{"arch": "densenet", "model": "image classifier", "targets": ["expression"], "stem": "single", "loss": "cross_entropy", "optimizer": "soap", "beta2": 0.95, "beta1": 0.95, "max_precond_dim": 1024, "merge_dims": true, "one_sided": false, "adamw_lr_other_params": 0.00099, "cautious_weight_decay": true, "max_steps": 6200, "epochs": 2.0}
Rows from block 6, named by matrix and row number. Each number is 500 + 25 x the weight over its row's rms, rounded and kept within 0 to 999. All counts start at 0. Numbers have three digits each. After the name is the row's rms in percent of the matrix's.
# conv2: growth 3x3 conv (model.blocks.7.conv2.weight, 32x128x3x3), inputs 72-79, a 3x3 kernel for each
conv2.0 105:510496500460500500542513523518516486477497484478520522476462487504503499518470457497499514552512496467490479492523496512476503503532488512525502486496521531478484483481486546479487509523512527519497501452464513474491
conv2.1 102:524495497529510489469509526538478538491483495501464519477470467489540551542463484522536527513504470501515525490538460519501487466531560519471544483514511482522469507507482508496504463487471500528504500441501535506494
conv2.2 105:519514497492484493486499509504551525513526487500513507498540456471522472477445484492489512524505534532475535507470474485508540478490479505538504501520484502565428532473492500497533523509479454495494521515495452460482
conv2.3 100:506505516475508503475520466487514466490483494505519523470523436518505502474468493492476527541466458477499489475501492481481521501500478497482471482469484508480561469476486530479504521449534496519472469479471482529475
conv2.4 097:509529469507449484496470530528527481520487480485517499525510496509406494467449489523496488472521500538482534516517541442487503496490475468503529514506486505544481501481519492530551518509494524501500566491512503521447
conv2.5 090:523448516510505512485479513534543532505554475495493481462521502520509545495472490525509504489465524486504512485486516484546545495533470520453475502512556514509502476525484504463494524491541481493540547528494478491465
conv2.6 103:487520486510521493462490506476481487479518505507506519494513546490430468513513537465520507485488509507474546509528492476524532512483465450511480490545496493496463527490488471475569500486517459522483530505473582491480
conv2.7 098:488535495469522478512513516521508508448512493511485539531513488438528527483482498509473494500491526487521519500529525518495496534518500493488486509553468452501481499479517507480496492497520477500516454504485505524478
conv2.8 098:513469515515517526527485436489454505534538506533498522497511553555474517477494517494474433481486504492496468515495495509477487534510476477535520469508514516521546507517517499445471481491552514436486502495509510522549
conv2.9 094:514532478544488478483496505542464522491536491463476483475486449492467553528500464541498513476513495480459508494482508484503461546492495565525523491444448523490487465504509515519481507489455467537499506510469442550538
conv2.10 106:456520522490532509513474516542500485497525482491497495554525488485472496499510499515497464500508481496494475503478466479520526504502485512481516479505489510478496516524514476487503504527516474495551526466498490463491
conv2.11 095:501483484486512450500551477492506517462541494459523525521455464525479465536485496479503518504496496531542470480506559507519449537518502508521517488535521504466499501504514511522466525494478519527509514506519495522471
conv2.12 095:485488491512520489474492490505535523508519511488523510476511463480494512483452475519508543526474493529498443493485489524469484504496479460529505485482469493502555511520505549489523507498491540507553487504540498506505
conv2.13 098:536543493496474528515492475474478477527466518466516503498444492457513430501523502515512498485481469508514476488533529499483519463516451532513502507506459545466486530482502476476566483519471497491455500470509472529458
conv2.14 097:482475504535526484487499569569489484493515457516520496468540547461470523537495482479513465518472533522493476524528460489501529526518501549482514503491499426523507516494549459531450474515505504512541441488452494486505
conv2.15 096:527505503539492498502526465474493520512491499467486470525535499535547523470479494540502502499497493471526516496499474493505463531519475481497486498510493484500501483457453500445518469479483494502479504543506482499481
conv2.16 103:460507491508469503439547488503480491521483510449474458509502522491544485504460530499528515509456499567495453462464481537509470496491509513471482486529485496512510553466530504514472488523473538492501487514478464490463
conv2.17 099:492528508483486490469517473427497536500525480470478503504507507530528512560454514478464500493475533513537525460414492498553484445484450467460479500496514511530480495529490450470476470536537460533524499526502483491523
conv2.18 100:546495497480499453479498509481478472452497513459522482496512491475507511491496443451520485509501499451540542532546469507524514514495488462500563524527513508473527468509491530481476504481549560503463480475508532549476
conv2.19 103:482475540483516471515489523528483508502541455495480513508496514503490533490480455460542527482500449497494505530504468453487531516488534500465516501465531489489531480533468462474526459505503491502498562516514518469466
conv2.20 103:467507543500518543511491515537510484509509466471520477510528484489505517497529501480524475491532502518514477516472532520471577473497515502497486517524438480494493522515467468511466536504498506523510488491552456493475
conv2.21 100:517512499489512482491463473541471461519478514476506495486544475476486492494508503513475508482496485492518463470516508491461473484489497460471479499504473497509535448525507540478493508456530472510529506526473488502502
conv2.22 106:494465515475498457452556503505455540517483497517483503500493478516510491476443546514553496491502483468508481536483536515539491510521515472512534500483486492511490512479519459506500483524501577468513511491501489458531
conv2.23 093:527509487530500463478474477469483479510501505456498479479517553517499510445509511503458464503525507493486459508506432469531507523491490508459495528483491490528585513504500510507452518487459485467505503510500551499469
conv2.24 099:490519527472506523516512501509483457531493468505505513485473512542547516524500476511488504536495489494474521482514503469485527511470532447480442546520514518470508512458529476490496485446445507456533455480506515503560
conv2.25 099:520480514459516536480464512509488505508524500505518445498484490489455523508496546442447484493488509477456524450488481501497517530512499509535503464522473506516487529516519498463494484494483484470479479521468515498498
conv2.26 105:503500501509507502547488505511515515440491483498499506533481454481481495464521515505531468510464541445503530550510505506463467555463525506519485519462519466512501485478473518512497510478486473457528540504469529507519
conv2.27 102:449517522504495545506501483474483499511523543504503475501543530529489435514511513493528511506476507534508508492498542492538509480470503483509507472490512530489470493460491517505546494498499469486492538485537502445496
conv2.28 096:481473551547500499500468480499488490489491520480466529492527476484499466506478473517479476477523489485548493484517485479488543524485456494530540453540530508479555563449518533477489462518497517493495483518515523460458
conv2.29 101:441484506523560478466485496561504492472499487484481514512486459469513572452534491518561474479516486555510498463508496502532541494476468473499516499505504479500451474471476478514537500491422551480491495495481479541498
conv2.30 110:544576512481515500490508511498477492498545494526490476478479528488530525516496460461502519510511492454526495491517488510483530447503527523464504446485466516474505516476505508486474488498483485548510492512515536506502
conv2.31 100:563513544523481480500512481481449487505460472501515476479516462509514462489488506513534512509499450531481487523514491530499516499515478459469499540462515518522541474554502477507536498527480447493518533502470483498502